config.yaml
arch: "unet"
model: "spectrogram enhancement model"
dataset: "synthetic speech, music and everyday sounds put through simulated rooms and audio effects"
train_examples: 39062
gain_aug_db: 10
n_mels: 64
hop_length: 160
input: "log_mel"
win_length: 512
task: "enhancement"
loss: "l1"
norm: "batchnorm"
hidden_act: "mish"
pixel_unshuffle: 2
widths: [64, 128, 256, 256]
blocks_per_level: 1
block: "basic"
attention: false
upsampling: "nearest_conv"
init: "kaiming_normal"
residual_init: "scaled_by_depth"
optimizer: "soap"
beta2: 0.999
learning_rate: 0.0041
beta1: 0.9
shampoo_beta: 0.999
eps: 1e-08
precondition_frequency: 32
max_precond_dim: 1024
merge_dims: false
one_sided: false
adamw_lr_other_params: 0.00074
max_steps: 11600
batch_size: 64
epochs: 19.0
lr_schedule: "step"
warmup_steps: 340
weight_decay: 0.1
adamw_weight_decay_other_params: 0.01
Rows from block 4 of a small spectrogram enhancement model, named by matrix and row number. Rows with one number belong to one channel. Each number is 128 + 32 x the weight over its row's rms, rounded and kept within 0 to 255. All counts start at 0. Numbers have three digits each.
After each channel's rows are labels from the 100 clips, of 14976, where the channel reaches its highest value: "strongest on" is what is common among them. Only what is clearly more common there than usual is listed. The data: synthetic speech, music and everyday sounds put through simulated rooms and audio effects. In brackets: how many of the 100.
# convs0: first 3x3 conv (model.mid.1.convs.0.weight, 256x256x3x3, each kernel summed), inputs 0-127
# convs1: second 3x3 conv (model.mid.1.convs.1.weight, 256x256x3x3, transposed, each kernel summed), outputs 0-127

convs0.202:115119082095135061115102098101179074121158156129113155170147177131103179142117075108094098145068101135158103062088166092103117156108128151095155139084145100141091165152096100110112112115169169164143122108096083158141168107122122139152178143099128118150138072166154123072092172125091070104106182063177082123180096117098176243111157201141179128132185144141109217107115058153127115153126
convs1.202:078113129147116160133124107170121175141107130080132126112131127096165108142147153145086164152050157083136174125139130116173073066167081181076114103175116139155140091111161164067126142160101140142144098091166131071133115162107139215114051115092116147101070201206090136152046123178117106124106096132143172112098150177133100090092110061079128129157116170090120094115105070153133148117141
strongest on: everyday sound (98)

convs0.102:093187160091113097175092142175140133111142117138100191120131095104106126161139141158141109147167140069145150101173146167112136128188118127154153106122115161156132112122080162093103122115117112174100123085164085136129141090122155097173173062148218156133065158150159066104139137089083164156129095140135157151181098039111098105086143034138135120166108096074168150095147170090157182156065
convs1.102:161129070145207225067134144125149158171141104157167065159144133123097099062108140139154102123093082132175159105071160128117093116103167141130158115106135133101091155111071124156116125132149126068123127115107117102140121175105090093091160142089133117101156114154111124127107117198118127112148142091144051144143117187152182161117150213206135086109191109120083121122153091176143099121161
strongest on: far (76); drums (63)

convs0.116:167158197114149123161096105136139127099127126107066111167118155109104101136161097094112108148103126190092126130136149091130126102149156150087103129085085147172165160122175141113203116140108135136143152149173136131185137106104147148173161184102133108096060122128094143095203114148108083177125173179156145152092137176135162140097162093116155093139081162162120111139142108143111042108101
convs1.116:094126159112077122169150134067132116173153125158115109119144108136200182135067131176122092134071156140141119110111117140126132086063201151134154155079085109109085096118075124154076126151106050095116100047160141116094175106143163092120116053109139159153131101144096107129144182042125140097147097121091169101132112111125080133195184191136120146119088165053129064108166149074132175101109
strongest on: reversed (41)

convs0.220:124127123088096109102114116129111195138114156123172124106133122081086053119153177154139130172124148098080126068175101181094146103135067135150133127131067062167132195193142123106103178120176116070111129123142089113105166122094172091149161102163093093109112130160161115160159069128107126095117124141113078144158096149150117096108139074143106083101095159112079102169185175143192147135107
convs1.220:118110103158135143101105146142130101151125149145081093179088143088138076089106133172083143056094141098235067140070091132161122154112140147185135116092180134130174113110096108129126100114109146167159108075128099089146071142106110156113136157134089130101160083140118144137081152152089103121137106158140073081104147133127117136096107144167179131119126159153119096125145052130128149159114
strongest on: drums (98)

convs0.108:107138177121052157130132130155104139110138108097102201092138131073094075153177165137202124133107174071097162093129096151130167142156177113114080151106140125172120205165117158131116125076121143179125148109094090119138093092064161108180145132097094141092117105181155120153151102146102124137119077155148083128081140105083115104151095123173116147072108155119065081132242209129155129144109
convs1.108:141109109154142129061167134159140065128139122165105090123101175094135157132075092127127116130132097100144069161130113053104093143158101158162108138159087151168106130114126113144180083151126162124100123125138162135155179160157074133143127119142110142114103127127144147104049131118122153125165121073114112135197076113205133145102118116120129090160142072143149212157072096144161146167114
strongest on: drums (73); number of effects: 0 (59)

convs0.139:106061189151135119177085067100152119145133169102111194124147119081087084133072062143113123156115128130127139125101133162108055112110040104053147098169136094174159117111163144136113108128163121139128082164119135119129124151108192118140081106144085113147161138092142091139116132077131085104142119128143061134195097174120127109137180100169159176120088189156112164096102119106081111088100
convs1.139:084171108172121141100127141144113169137098154136152087120117161095100104135086114147079118109070068152133094086115133145181138104177197167179101102078117197124159210114102158119109116111153136134125176116136141123115150151158073144207153150112151149097114101139120179114119125145160109147111148110166110112088144103158128169072143153153166164172150087110085108187160110136175126152140
strongest on: drums (76)

convs0.54:080148139134157134160163175080084110118113088099146120130121204040094068119081151175151168174129153150141146145180088170142066138118161122130155079095153110085116087160125106078056127125181158160174112094135122169134109066081057124161150112176104131146178128117124098168147121096156165087140152129067167155143119099098151180097114121126123087143137112117097252111194088153148101127134
convs1.54:098036183129125133103099077134170109151107140153130157116133096142100165176124112093053117154131099174087149091138128144123153087109106172157176127094153138094124107104060168206161126198128090090133146136151130157137128143177145163125160080137145113119113097119103101121107076171114131151146106161161104100149096172120086106196150136119163105143129138122071112123083178111132134052160
strongest on: everyday sound (71)

convs0.105:150172075093135134165173111141187137131179107102149105076130138148202144129169123063128141138124104076144119065085151161133074091100137084128062110125123118097179166140062128154136172161160159150169098118105138111142141207172070105110195138081118161145181066157122113152146161104093091096085140155141194122128138110166090166105088142144108106115083143110120073104079154148099081138132
convs1.105:110092128095177140101077128098104069019102071112117093132114093199156183134107107169091170144157113190118143114125104126115177127145147130120178138108127129071119056169138151167087131145107079033114125117109158103169117098105158148081128124186109082126121145112101110072163122156130145133171183158109154111163133137120131081164118131119095121076168142087077125142153096142119124031129
strongest on: reversed (46)

convs0.194:135104134087119087124132140127171126047102125149156107091187117087123091113109111145110176183148073103099172067130134141090070157138086133090144095119109098116188144171105138158155106162216105071120169091071118129119140114108133152102134059138140098045212078206147087177099112107122070110105096104167080160100122130116095091112089101097162136098177132122116099141122133123132139088083
convs1.194:115092085154098138102132099126154141121127156098124079176116129128150090098095115169120098148092108192172085132097125081146145134116134185141090113091123162112142161138137177090098151110092163118130101062143152105129061103177043119165157171147145139145138066077130142125126146162097145191102136129092103096099128133113123152165136109186128123109112151100100132066172114152160131141136
strongest on: drums (99); short reverberation (66); number of effects: 0 (52)

convs0.243:116102150085181165142142095113136064126148184140170102103091088111155151089139138128132099097115138100193129179147126133131204162155127120057123167067200158049128095143195070136141143091061146097095166110118114129087146155115160138128159107115165115163113083130149148116131172107136125097164119123117121142107171105084168094178165096156101142089138158151187099110078134063171119159107
convs1.243:112164106150095104101098163157124204110125110086091166183071157117076164127115082115093120121145133131089108105107178119122083084082094108156124108137144152151093108135135093077138074093165116114154125077118146140180126140114182160153050166099118225087116172141124143080116144133107148168118176127147131117116120122122119108099122113125112118108176129117129157089120152152110168140105
strongest on: bit reduction (85); distance: far (66); speech (65)

convs0.99:140107109159147118134135142086168159158100109127091124094163145111145072163153079067123090151145133095133128115102117124094117121133085061164136111157092122124170128186149132115079158142127142163229113104116171134164142091174135163133150098113103140098133101170070097134149177152148129147141141121118116139101126131153133140107113199107119092140122165139120180134103159151138119114099
convs1.99:136133115171107152132113105148136125109183104172127068113166104154142166100079146148147155193155159100080149162117091183177107153111160114120102172176102094113074100151139126180123138143128128065130202154133159042130074104088126110119134162133095135138118074113157162132241157120097110151135107117142185108119115089102139091190175143148089127096085095154133049140136098137101133150111
strongest on: speech (54)

convs0.148:126169123126125142121119163134104056109156200153133103108152129124079140120130159128119098128153119073182120148109142107108158156105150133126083131079130102172156169128127201142158124156146117150075102123096130173098139138099147045135136102079150080178140095118132131147160135165095054098157135125166161082107206160096111078150150126198109196103121102125141101120121128150145163146131
convs1.148:202168069162162142125126074134157151161113100121169121147073135156137143142122127136081117130154122181096072121125132098191176090063118151154068100180102173124118132193127110120158069162127156124132161145117123122154100160117093172087087149082126146116102165154159133132084083119170196091099154046135082122145093142144135138107084106130126048129123120124162149100137184141122129166125
strongest on: bit reduction (71)

convs0.175:109119078173107091202105174120182128130175089156124113119161208109074122108087095136170145148173159151187117111140128132226133128073079125165114119117128124147129151119148166102127123190191183168123160118164068149112160135094083202187085158155094155089143149154110126152130075143125116122163121121139151112105084121155107200069089146119154135117178135106098159115112125182133124154131
convs1.175:121137135091123125131082153104112194120087176091129150143116107173180097179116107107131146113086089099126168139162163128089111109176172199156154130094094119187094119131059115173129185084096097118081093065101143128184141151132185113095088120161108150143147152149167129104122168184133143154125136126132143080121165172090145073140139112074113126177125159131128066189140181132144119110156
strongest on: everyday sound (95)

convs0.153:086150142134154174143127144131148123126106072207126149118118184113081152103045118097179097152083097183122145096135134128108192164099113161123158109146095116146183140156132133163130159107150150117139140180142149163146097151125102119126130158139130087076149092171087156090142159120179101081170117120129036107113189123143122144149149120089103119134157097093085172158166132131140120182140
convs1.153:134074145139093106089167110130088086161160142044145172140101125139171115199138109130079141123117135097140106099132157104106052112153085113140080078111230124140140183095137162144149114172110137158119130142160080167110129126139130180106059113201144143140114192169129106161137098120110120112127129101108163085128091100112103137073112115164148115144143147106149117124099145085149099115139
strongest on: bit reduction (55); everyday sound (51)

convs0.117:147156162035108136136138104152085152125186153095176136154118095125076105117213169137114147158179104225130158056118121181099089159133123154096111118125135117104094099128099117123134090135078121078158106082132144071140039154165114100100136123143135170149076146126125108092124161191116165105154089122109103145100146131116137120137097104167200104060063133077105135095116139182142129109167
convs1.117:085106121148148060129118126080110136104111085114109090096097154080134124143079140161135103132088134120126104085151114123114129115142182093134124136154108123048114169120149146197091086113178114109173113121098189111129140157128102172137211123100125156146173112137098093135170150137140146143140121198125073129166081162158117191151206150108078135137143095096108147165124098178135104132127
strongest on: reversed (32)

convs0.37:074061085112125147103141133160116112113117166141105088136095145189143167122129121135185129126103162120118107117134166104051134141201117115141088112116139156090137102178053122140076112091157090146122113146143135102090072201137161177127170132141133128175100141135139151099088178102096143142081164047117105115213123139105114138116143044139148125116153057112124161073158130122112147124094
convs1.37:100122150102114183153091117145126113081121115143088122131202083055109096042097161214155150107079122174156133137111032128149163118148151105093165123173160138072148144125147150120129094111131138112164122073127108095115137137149090165133164120068097091123072106103072127073101096164111133187124094136112085137101170195127143156202097115091158144134113127148092113135143118144127146143119
strongest on: drums (52)

convs0.142:107168122151119107127138163172072100101125076224065124122157096100079177142108106204166141136072120114104139123081160112153190143140103134073123150176102116136115152114119136099087144120093081063146118169089112112127170110126158107117101077146094126073163115145160096146100109124110111112154130150120085148124165097141079082087015130128164112135115094132137124133121162118068122142122
convs1.142:122115084154169138097173150132125147109108097083174077122102120131133078113113138111189102141148111109104095119153146212132133127110222095157076127074152158065120150119119116150133086152130152120073126175129151129096094067177087147126115206074142129135170122155118181128196112147100154143100158119098124158156098135085161186116180156125114157104160129091098146130143107173188105134151
strongest on: far (79); drums (74); long reverberation (71); reverberation time: 1.2 to 2.4 s (40)

convs0.225:099136152122117066152098108120112095124140129171101117143111126081111101135074144135180099182184131067155114147157073152135241138145145134092129153129103160109140156159211142168094149130120124107103129092142070160117182108160143132130104069145172183129134132153119094137138217125142101164136128128152111077135182078062147097181192164111133167118151049154181132147164160079119131175132
convs1.225:145167053114129112131130177177154155110155113127113115189090183141169115111147091128115061057081149135153111146154089123145081067090099135152137122150116152163128090109112119064096150081077085201104137155103095076228166198071106150162098149143183157111094176096134208107110112150118146125129166110102135174118140104108110192109069125164111112162102192117084168072115095131084168189107
strongest on: bit reduction (64); distortion (30)

convs0.34:155102145173189138104124166112135147105122095129133054129086134084158153074129178113146150137135111133147066095134111194121128116121148095077095196136157182104072179153027136114130180128111164151130104114148126180184138098105091130104205106120086103162108146054146139168176177123186165127117175155099144114148153119149110124075138146137114159131054141133095114145150172141206152135143
convs1.34:135092156117158103085085075133142116144113076085141163084143064102146149162152137067182098169138133119077146117148158140133177177141148117130137159095130109091123086106141112156111097097127142082172122160110151121080146133151134162109121125174105181172142093159116141079099147169087154160098121197137161125195138160112135097189124132056079085108152107167115135120106116104120068121137
strongest on: reversed (44)

convs0.36:126128150123090145124127141130101124126163075134112125103143202157185090128105085113083152087109163175114146123047116121216047163141127146106127159119127114159099088137111158083089125107132136127172165224138156134166108138126083139092159181138074156161141095149150141162123182180109119117094109147181133135154165152135177157083146151130154086116085129108107145126166161138132143098088
convs1.36:117122127141123144116142091076158086128116114077148125167129128114075146125124148193126121141154131228116163137162130170120150155103170126157075110133138077141143130118096163138088065111147106080154137043122093163151148012150153176148148037145104124102130135081113051093128067104117129177195104159074106140129093094100123090168138148119145103174181061103123173148142168109117124057123
strongest on: reversed (37)

convs0.252:131144134113150122122174151143133139131068108138153116150106142067096092120158122142045120191169157205112133098121111156120195099135152087111131084132084161148149131102179152168088098182128150158121135110079081106157179106161040105169185141121162112154161141139113076141193148142123170154140055111061175142107181163086118165148141150097166185217147134144162176100169121128126118147161
convs1.252:160101143129118123156144077065134090184159156099105140146111162128186110145103137119190137111081106102196098128113161132116194167127105115165142097073179112092128114110091165168144105178077123133121162132169084115116111116116140173117059135171103125076129180108195163127121144143130078126097162154113139125147115091088129112154124106069139096099124160116150086145076120126153075065149
strongest on: reversed (48)

convs0.145:129130146109142168125145066092095130120117199102106130087127124174123131140142145149040136122146159153135113145148122129144128087204154120139122120121088115140161128143146129105118191159173111119153099042157105085086124155178151195129181072135144115076146134076113160162127124122166100147110138082056086127128130131148184204108166132142146095174157134126066119099137105098053151155110
convs1.145:129137152186116121183121108111119163149087101151143131178139120121153039083163125108149137132088083052162134135121106080109149072094072172121105082119150149157160147131123158087133113131115124163143183126084174129127135131120135107159089152163113124138109123164161128112120094093084108087065082140199131079101129080134130095162133086149152147151068164129151089092139097139117130098165
strongest on: everyday sound (97)

convs0.73:119154113184080087112092108134117066119078110169045169099115125109105136139088097155094114115036082102108129060152119118138149167131027143114150136076088104087127157138115174147131185164113143128094157095090123123167155146062188134100118099143129079071137203170173126140098071129138153085138077158164151100133166090138072100132042121114116092124137108132129087159093128122092127123144
convs1.73:149092149123166184187132152140151175170144124150141085138127107174100125133118128119161122116174153145135135132118149166119112135064224109098091119137151124115138129139043108137144149092155126080134064118096105085072085084195058110144118147094140122104133065097162135159167129114119120069115177138129091154154157132134173180080141078098136161147168099152102149112142157162149074140146
strongest on: band (81)

convs0.77:112126140157123175192141168180163144109105178067115145063119114118124159150136080115171144128149133134104138096122183127121103057129129113138136105123097159189130122109147117146114174100178098093138138092117105102091062113152129164136151148088068116130145113169163091154107107114150102118121119132128180125147121156160094077132158141117106146150092178108179177130106104109164076102128
convs1.77:113129140125087124178149159085131115158139150165075091135188124087126147101139167145102146109171091140209095135097083108124171189121097083083089143083127123095118059131192110182101146102077136139111135081159163142108097139072124070132135053149157098136110049123103144097148111134128107113071102061120132111104157141105198082147136159147129119122072142110073061137152150048104113133149
strongest on: speech (65)

convs0.84:138103096141101114130135151096118111120077160124149136159081116053088141146081162177125169149164097140084121096105170190123190195092160109125090124138165081125137156138159143158064134133113132088087067122114099125139162149190176162117123132073119114113135096133126121143130136071103122132171167111142137144121227122132080121110162132107143147111151115110127110087142100105117044140119
convs1.84:175093124153132134117149171111149131143205087115104096158120082071154109154124053052125138081080176164134082105163139105137107110144141099127137106062165117085128192149106089073173092148159146117123142135158135159102116125124057159136132148099179080116117125118139184139127110131147133070123126103084071132141113150102105101081147150138070105157134165171115111136103112125123123178127
strongest on: long reverberation (66); bit reduction (65); distortion (30)

convs0.130:125079098158113114140154141128112131145141118133142112104119156094115087112141136208130163157076147130103124105135117111113110109164147111089117153163095047124126143098089102171142066106173113085114117106107106112158142121144093172129137080156135157169141072170116105157096102124106093113126101177177080153135119212153149119166125130122123110156116148095092124137212127125125166173098
convs1.130:134125132128153149102135134133107117098099119134110139159121132050140092169117154142126083135119098131176135128075158193156066177159151181149129110052180056161085149083148160114084138092151211123185139170082095131106133116137110141092112080075151127116187176097139155133086162113097120124134104127061139176102143106098120170121109148119163150148167109181120183089111175126125117117182
strongest on: telephone band (56); everyday sound (55)

convs0.106:144081150137154116147090116100128038139092203097145135107154134137191157080135163161172094177136135126085119123173170165136197143133145176129171177058082087130188129137185115142072111088158100125116147108093101063175121121133134096103108123186127085128134062148100101090169076148136142166061101099191121113113180121147111112130088150154139187108165158095106161180132111163111164180147
convs1.106:118115118146080072128106163152127156125144158107038111191092103121106115158188102162094144071115136144213110114063142091127118089103120112134151092193176116123092134130157085085118139116129103095109123164097136091189114185101116153103109133210179111100095132140156128142146143150102088070112139142107115070113147125121131137105151078161055113139115189186103091076168165080156104148130
strongest on: bit reduction (55)

convs0.2:162148138098094136083148061101170123172098149138154058099104102168109136122097078145101066130083172117104127164122116133115097108127087182066070070115100119111136101138190129102109101117098075165114161149125147092118151077128149151125157142128103133160106117129125164141118054085104076136145075095086138084165128120171164090103124150139086112133084083140132109064106138139134134140087
convs1.2:136139135131161132071096179096105095193151132139142218170140100161170171086150089115113175120107132139181105175120142144160116129154095083118114149124118072168152125131134117072120177136074153147157099123102123150156130146181124136125094129163126188157125149155112173126111198079151090110073164145100136068096138108117163047139097109158085096095065113137133105168126124067134103111113
strongest on: reversed (57); everyday sound (54)

convs0.222:099110185116120136065122156115113129141121086152164109112094105066064103103137060177138072214111103141116101159148099156148129174132116111127072088090093085099124151102138197112074137130126127138114139082154103091148153171091170129131123123088145152093141189097214109158150137163106174117176069107100103135136117146103064119102099116201131100136102141101139136080142182110118154137144
convs1.222:160177091131131176123202136112133182119112115117129083116118168128110170118103124081152128124181184068137135083124149097128083154101142127116157166163122140101150090101150029102199040101160177119134091183097160148112109054132080118096122173079115127134124108154164106144173114135121140097112203139114064146165116150124148131077128115145097136102153163175161158126088144112163096138105
strongest on: long reverberation (69); speech (59); bit reduction (56)

convs0.238:111147173156118130147125108163087127135117112151119138125061140153113154129124139152114115112105124123179103206141150152142112157151162153166097127191134120138167122085110156100149077142140134199078141128108068112192096172157138125147122053075139122106130132121094176045141127049146140143103130147171100098147154118167139110151155130143124138110130148077140093090180139171117142120212
convs1.238:099113130119132141123086128109139112087083132090194112106163113185114103126156147148089127129127082137070160128197167112120111042117118104131114143184106152095090143107139143181140103159189117126166137091137140120150119101105083141114190129169122184135169126132130115156122075080168214109069099123119150161152090143146090138118085026217159140160123076097161152153110130120105161079106
strongest on: bit reduction (70); everyday sound (56)

convs0.19:132145103123187147148098132162146069143144131147059125125187145127140080098114142143105147106080135136192138112169160135084175145163126037120174145094145157085199158119216088155153128145098143128126159093129106099112065136144168180134162133045132142131139092084154132111137185172171073121132138109124113097129179145128156044095116112155112120140135180082154123128131105153054115205128
convs1.19:114166136170086095127102155137120212130133118091140166164116110126129191179119032099167082096092132143073080119147153133112225122051149124117137140129120149159132165125129100045187110158140124180156128116082132158119167173100146161184102118140123163085083152164164146099150169059107140156163110193154159135104156121111100134132177093121103072097147107150142119096123071112161099171101
strongest on: bit reduction (75)

convs0.96:104127168086112116160122180176104163138125131080143113089118129149088117129144148088222180179083137147085124171164136140096137192151152147102107140139149136128141107183116145160110097150151147140202142088097091149135144177135112135125120136127141145124141123143163128136120125242099164084190117142152088147090095147140106138104117100130124143074108204145157093194112147117144158193171
convs1.96:152099120121109151104160095095143134113130110164141150146154074075180128162107165163078104173149114081133173121129117131201109115138157151164154162118135099097105160078100109074110128075144147093128108141095174162112116139124165075115086145137165169144087161146189119113117120089139137172107125135123122141147159167114142233149142115202105102139127098132124183088141138110151181168073
strongest on: long reverberation (69); speech (66); reverberation time: 1.2 to 2.4 s (40)

convs0.241:160107140119202140135113169126201094168120067167099149148177077118097099106143146119117099153069137159113102089186171154169112087155123116075152129128121118093161167161156182109128127112150121082100086174147092125125162143141165148113187151141158084140096076157148147093098098056107125148088146147104123152151129138152110161128137117151157151137117130118107082129103129127061124161091
convs1.241:069103188091109129136091095106075175086158204082099105106094086119173093138138138134123122133126141152117122121132158086125143188100205132147166172090106134107133104144159114183142087089143036139159169140107121082087127155125103107150141134173096148111113106121123106136138163128099091145129124182188169127149127141153142078153175116149117145122099140076103109111153105114127136143123
strongest on: reversed (48)

convs0.21:138105104099117102132096103141115120141121118121164143122145123125132147171116161128157194118177110111054153029041153150111017067098141177118098142123102097060103161117144115128121147104143146179149050072112154162109120134105169199085175154117094166131103077156086164139153105132134134150083143143136137157105167136167091163139120112120137173144145132083128157074137156086100147125106
convs1.21:084121146129147112118138169141157079110166128166101088115136105121075106064155103108130121113134218139204107144121117129120163168189129109117120138074095117136122118161112107125068172098138135077092133102144122094111129129132080088126185123214129033165122097089129164154098172073141114127173112134109153083142121148119166090158145157128096092121141122165085102107171074129145139173172
strongest on: dry (54)

convs0.173:147121189154097097145139143110120113151151083148134141111107151117125086187102158058103141169150121160197092122078098109140109132138124106142156096176095117118120110115163171132137096142168150161079107139117160150152150112165048081221151137129093151131098155172136133163162123083108110109094092111123222145122157122131119152142103127121136101136073161078139124148200090163125152092173
convs1.173:141143106093156137130092119072113101081096138126214101126147148170130120141145157105081133128134113211109123142175120148134140108122148135120095140140110111148114126100112110195116099164136095146191112117153118155159108133100191181115145081137149147150200117135086076126168062100170159110109097156076096163133114129103103120144127155184177123158164078096184094153078156148082105061142
strongest on: bit reduction (40); reversed (37)